config = dict(
    arch='convnext',
    model='CTC image transcriber',
    dataset='seven-segment displays showing three digits',
    train_examples=195000,
    image_size=32,
    crop_scale_min=1,
    horizontal_flip=False,
    tokenizer='word',
    vocab_size=1115,
    isotropic=False,
    norm='layernorm',
    hidden_act='silu',
    mlp_ratio=4,
    inner_norm=False,
    patch_size=[2, 2],
    depths=[6, 6],
    widths=[80, 160],
    kernel_size=3,
    init='trunc_normal_002',
    residual_init='none',
    optimizer='soap',
    beta2=0.999,
    learning_rate=0.0034,
    beta1=0.9,
    shampoo_beta=0.999,
    eps=1e-08,
    precondition_frequency=25,
    max_precond_dim=1536,
    one_sided=False,
    adamw_lr_other_params=0.0028,
    max_grad_norm=0.5,
    max_steps=17400,
    batch_size=64,
    epochs=5.7,
    lr_schedule='cosine',
    final_lr_fraction=0.1,
    warmup_steps=520,
    weight_decay=0.02,
    adamw_weight_decay_other_params=0,
)
Rows from block 8 of a small CTC image transcriber, named by matrix and row number. Rows with one number belong to one neuron. Each number is 128 + 32 x the weight over its row's rms, rounded and kept within 0 to 255. All counts start at 0. Numbers have three digits each. After the name is the row's rms in percent of the matrix's.
After each neuron's rows are labels from the 100 images, of 14976, where the neuron reaches its highest value: "strongest on" is what is common among them; "peak at" is the part of the image that holds the peak. Only what is clearly more common there than usual is listed. The data: seven-segment displays showing three digits.
# fc1: MLP up (model.blocks.8.mlp.fc1.weight, 640x160), inputs 0-159
# fc2: MLP down (model.blocks.8.mlp.fc2.weight, 160x640, transposed), outputs 0-159

fc1.599 104:118154127158133149124146157118116092142101139145149080125138151121120124100187192118096089139137166144133134183097091107140116149135142155140122133176114146128079150126080118089126090166143100145170094130080185089115187185147124143115082125142205135156137172111097075124174100073226142136119118144118207067177096103122093152129051094076148147128097102140161170158123124106125148141095091127051144155104038119167107149115138129115058113126093146129086142100130117167099096119176159
fc2.599 113:163108149121080142116162159129146136101092159119162081146107134115196099110094106140127089089126152135184115150134126109141101154125095124134156211163168133099133152123175188114123086120127091167155112175142120130114151146176143208171150109109146122135172040126081179084165107105069131135141116161114177225153126146178145180145127099119155119163125134082127136105082168151149091073090096139101104161127125165099118140036135104212079129123139170138101135106132084157150124137162147
strongest on: the digit 1; decimal point; third digit: 1; first digit: 1
peak at: top right; top centre

fc1.372 126:139152112128162155146165131157162123165095149122151123099141136213205098157125110073117140146164113153104098127135095079114130129056114098118160086111092155152144150060110132131127178118023158150130144143103096098114140142108095117159164099120151147135161090121098109144050107175103140104134109177148127152157139132125098100068064117085131159113149135145126182125167170204128221099055107135113122148103135091172101117145157088092153119104108084146127127134157087120116115138219132
fc2.372 116:172223109162151155152097097101194125086154164131174101172152135116141117161139138139171131111059127090155132115118117154136127113105076084147134156142210147153152154155102168154087117135161136151150126166122142110102122102089121132136110162142065144064137102147051160139158167140175098167148122145091114126153100214143147038178148070157171075166098184113143147141116205143135100122107146172134080100146113139111104094139097124158117135167161169126171143134138104079098117136164122
strongest on: the digit 1; second digit: 1; the digit 8; third digit: 8
peak at: top right

fc1.289 074:117173141151184103088164118131147192107125189136115107095157119111112117163159071105117146172110134145154150145140158119099110123166084184111182093095104166200136102122108111151070138142113097104127147110163107153129104166123136138157080180118160123128095080123185074125096151120103124172102151111124129121075152121123097171094151139110161149130026128177113062118106107115104118122138135070144094100146155101160077069142087178133108099076148204130151128104172021120131137161144159
fc2.289 068:134089163154130137108162135117154132146159156132132134141115067106159109157058131125123124155104159143096094149134149147141106164141127118070138149099130180140153129166114114083116105139125096165089143147180059112121149088174149195091150116088090171117133159135204098158159189139126149118157141165116162136127143128129089096109082149077183107172142098085158115112141093095103164156101155155163195062130161104202125160125076018165133058124110073139184158134111107156160119097103117
strongest on: the digit 5; third digit: 5; second digit: 6
peak at: middle left; top left

fc1.164 085:100130169097112099110138192101157110101084161110117074126151119094080126149143076185115142102145091190155108096124169124163162199128107134124117094125142110126075122175141148105125171106152082110105136084167116109145122170135183125114128177099078175166155097065153064137119138161127104101117118098124127122119136092104148174120128182063148116102150144084148109114105076077082209109150113104166165136110135146079135121101177144107123127117187132179157079138145115094076192080161052
fc2.164 079:141089121139122161135139132134139186140108209117127157136153163109110163123082117168128087106155161095079165132142141147077163152114181169136121144141140118164095158174136136134069150141104226092092134123102170085171143169077158123116142092153137139101115079151140110165166190118096131038160166149134126125176103123102076166132171100112131086093150189151126168142106164106059176132141064070093140141136107121143135132144115101090150195177135160114165101079120143074142116100173155
strongest on: decimal point; the digit 8; second digit: 8; second digit: 6
peak at: bottom right

fc1.629 092:131176146137108152074142097138154168127173148177078125150118131200134143142125149127125169149097062161105068111078055114103099088094135153103122108077105092120154158102134156148140134126159121086100066206134226077120109134150136119104144152149092154111118099119145124110212172098131154135153092124115062104149176118130145109145142079169142109126151118083133103154084165170145135140105127144115109167119108141164172142140105092088061097120149187100138124100106166046092169170143094
fc2.629 094:129125159162118091129219151143152128159173156146130111123082168099160099132116134117099149103117098096185100139095043126131070124134132116141099150108194072149156159159128100163098161116093139132085111226107110159088133084141168118161153120182116109177126102143106097099120157115109127181089114120061107137157123108082177148131179080081136102172157124163095205088090147086145085134060137087112143134102126104131138151103091128089140125104102108084129117150098206085141110112168105
strongest on: the digit 6; second digit: 6; third digit: 6; third digit: 8
peak at: top left

fc1.466 115:119153074099179118148170089113175134101234209119104101134156150126135141137092115172155171119197138123155075123148134122146097122096147088117135199092168129189143087114134093128102149106122130115149104122095083154184089154094118175140210089130091117121134080143138137127173095144084136121150183173083112145107065156122148127085120137133180162069102161137072100120101180214130137118137146120141097136163111146149075107130093127158147147143152096120127125112143190103132160163095099
fc2.466 130:123104152164117121073138078144126157148140173139152107127144099147160108134161148159153154117154159136135137167138168146133130144130087119118139040080114110131157090145126112130232111156133122138160104119097122108102155147145114131122043116075128132170090114066102065079048095096145114115147106145088106122127105142180164127105170144073158131106186117222110129151151112130154173143142154061122174126130172166200155161153122084214178116109138140121145139142136179092140101141166083
strongest on: the digit 5; third digit: 5
peak at: bottom centre

fc1.269 122:079134139166160176127112147138187112097093136058121131171120040061095108087139130130073149136192132095167095136103108093139155103133088084114133126095147090111161165116080071125124163173154125157129155153085125117138150148142135107112115142121123177145198137123108097142138086047125155180076116107153140136133092168136125129115049116012137154154142109107084136127158116103146160131160114041176132105112114142133129139124150122085118153169121124202131164121085084152142105137159149
fc2.269 123:123069123102153123100089148122120122164149139192106153140112190114107113198109115099126146110115127093227166145153143109147113023166164140176121142138154044170094167166115138143159109172117062166148127116129101130072132125127132121117104113142107123092144146100104096116169185130118149084194149098138116151116143162168152152160189083109132097153150135128154121100096086134110107127067180153137105161074109153044107106119136073115097118143159128172095127130131078190132131179156127
strongest on: the digit 1; third digit: 1; second digit: 7
peak at: top right

fc1.535 102:106125151167072106142157140145138103080154099098148090149125121126122074162120038129170153128130109148149075080183162134137110205133161132172113114054103172134110149173104134127138140156079070156144069198093131077146135124128183117120118127113128117085077123223134068123120117139198157107138123116112117110073142109155137119166083151118183138120182192117137102125131098118136084110109089115136196134084165090104101135123153095166094115104123102121084089121137061147151152153162133
fc2.535 103:087151138195120139115154130155146129170101183146102075101124137127144149159095128098166064119122150162140088139129192125092122123134115092119151148109158213147076181117173160130123154131104169126073143144153165123164135167113175119176078126080121179056124122098141117127137180137159121097136148140116169129157119094139145128119058147158179147123147121111159065142138167142075074184171054153125140085129151097113128160130079176123097140159122156145094090133189115197060123071135166
strongest on: the digit 1; first digit: 8; second digit: 1; third digit: 2
peak at: top right; middle left

fc1.343 100:143097162108113145182133143116183104125134176170050116112151161127125142137136101119128064094132107117117125175196110075096137119120154131171103069079158092166134118158171108160120136189160104174103110087081094089181117183156119147080106134132176098090128102114098117189117151196129142118100094194108123149199110100176165163115159099082096133173130166127114094130113066145105113091125093189198137127119116134150124099127099088140127176135143144122164108136108077121106191190109135
fc2.343 097:143110162151107114128169110159114130181152142146133153102146193154065188183096164111132121075074131117088114049116110153093118153098186098115144091102091099120104120132104118190100154146087159146210103086087124113128130113172108113154082121146152183156131114084149194092037088110109111105104156134123149153087153100117153129094118122104153162109108126137088125088161109165102090098190081156139073100152138118095185150144126068087130148184138108136140128115065097094188125145116123
strongest on: the digit 9; third digit: 9; first digit: 2; first digit: 3
peak at: top centre

fc1.159 108:101095080134136140126144140090132096145121184168099192135126155131068178141127127131164107121163129124141165172170131129107127128104163157161113128146122103189135191123107116130126177129154087123156138144110138102186075151130157070168084128110132121185127083102084088156125135138129143116102085092095101097222122131139085134068157120149120111119122135144087106135168099138175129055145105091174146058097103135091151134108125109123109153167146139242166129153137083137116192231116138
fc2.159 105:130123166140178161140148087151193147195125085099106129099134126100051093223161225119132140156097159121085140144129134175092122135094172106106118094110062143139084132140108134120104156102077117161165147134097167100152094169126121154158066116137191163131144133102155125122034193152156136123173143137090119098067135143086149054123134164114139137087110151122089127117118111110168131175129113142137133126146125073121167136149123130047125139152154077131159130147066155117114082116153125
strongest on: the digit 9; third digit: 9; the digit 8; first digit: 8
peak at: top centre; centre

fc1.329 097:159139071115166133136098127169172155130131153164093181138120143170178155101193050081154099110118134093181154152120162118153047108143129091151170058145098109151103123079149153127120161167197147126092117080162085121100130114154155137051081110142139121135131097107192109120166128199212107112120098119182103087130136163177087102110164110142081072157202157094176106123146117123159148113150154098124096123102146149126112137095144148112106134135095155124153136090142158097173138136117173
fc2.329 095:119096119097065151135130121171110122098113103145166080077174141082127153107116164167102078121120129137089136127091187066122124138124136116159130068141142114150186122132154133086135087127099090109086134115174142153090152102159106099151092104149115128108085109183172148125140104159117119105132092171111175158159127060196097135150105093125121078153168053148060072149074107092134162134102105167101135147112161145132107112139123157121161112162124092125108099105076113085123250062122180
strongest on: decimal point; the digit 2; second digit: 2; third digit: 2
peak at: top left

fc1.520 093:095164121095091110103167160171094183172130136135124178100134133114146216120095106106139153130133186110146101152151101120158087138156118094174170084127130111086138114085169137087131105159110163178135131059166114051129141125134102125155178101172128165148095090112148152132103150125099097145167123116109155130161118153119192115155147145102181152074071093132095163121173142151144210112144098114095165116115126107068161126083105119043102095167126130150116169144107179126167179200085166
fc2.520 113:108104112057197151119216145169135123120101132112108118168084115144170156144122150065163156122144111142127103157118112151126134120147076084115174118083150092195128130111086161165133186107138135152067144140115155156127130120100126165117052147163086120160106112085128160101110146137149120151071110074063113133140151124175123103127126166046112169184126129131081089117133141077118096130081151152168064102107142179150104073076106168079094110142051072108138125151150118135141142138174141
strongest on: the digit 5; third digit: 5; first digit: 8
peak at: top centre

fc1.118 121:177124145138140169120146102092094085079138197123130114147190153093074204112113057124114099139169142147177105221143121144125085147100203102123134125156125154135115172137104181114137115095161084089138122129084095096125119142089156101131114179127216187082121161140109141133165158113125139119137075075094139090142133113146079113086129091101135138095123128089100097116123067154158120134148101079142171098105073095130135108130132108116137131152115189172122068123116055160082137151139079
fc2.118 135:130154145105118156144106120169140134160094142100192104182190118134077129104175214132128136092179096126114131141125105108051145128130186114130133065118148122118117174139114214108127072124105143159147133108057156153145110078083129142106097125157154135130144133125138136100151131178100132192105094141063158163095144127095151134166166110123136163148129125145055100147085155135127078128131169143155058131185108053105166109112158137093085130171123048104048127140099098129155104149115117
strongest on: the digit 9; third digit: 9; second digit: 7
peak at: centre

fc1.149 128:128124131158163134126065091132183112117096095129127145166178131163157126104132107078079149107074115098107174155134125136130089099162158127139159061135057124156128123092130162121164110136249129081115158160117123131133115211164134141100179159101079123105109089109124148091089150120167071131139097164111143181122173170153131110126159101197140100138117125148156170126130111089143123121097170047121128057098069108114149123086152134101038150169143114156121146133153126102151176162131145
fc2.149 144:130123138127067141166075123163150172079175165130115091129168101143112148090123212133117152157123067097141150149140093095135129155133143138153131106105095142088118102112117184130098121152005164108165142156134143070113134163101133112110077117065092084110146098142127133133101129102092142137154135097100090110105103130255125187130151156164104118158156151149156112163106134131115108078137123092134137118180162122097067141164134115175182106105150163145103107091175105099153163098136181
strongest on: the digit 6; the digit 3; third digit: 3; second digit: 6
peak at: middle left; top left

fc1.280 105:121132124190085194162134126117181047099110144124172133183108128205099138158095084104141140100175156096129124108071096122127130140085075147085141109126116134149072089112076095115147178075108119170123198136125130105155181152082122142183115133103152104126119077170065138139058131109123097192129144125191149077095106136123118124176051135108114151136103131165120072129153098179093112099121147124139137147122123115123094099122085076125154119161157080132138116165106093091102164145193143
fc2.280 108:130227105175136151090139137100105167154085161107135117129106190136091120168121100139087145081176179092133141133131166104149100143135168134177088118101150181075083156149130150120157179153151102148124147164162110144129111082102108089126157130111128183108155156099086174131099117106167183029113128123101117207153046149156132155116090111173168117125165144068111129093135169152148121116104140125147103128063119123137127158156133087186141165122154145130098067081189127144154100151177118
strongest on: the digit 1; second digit: 1; decimal point
peak at: top right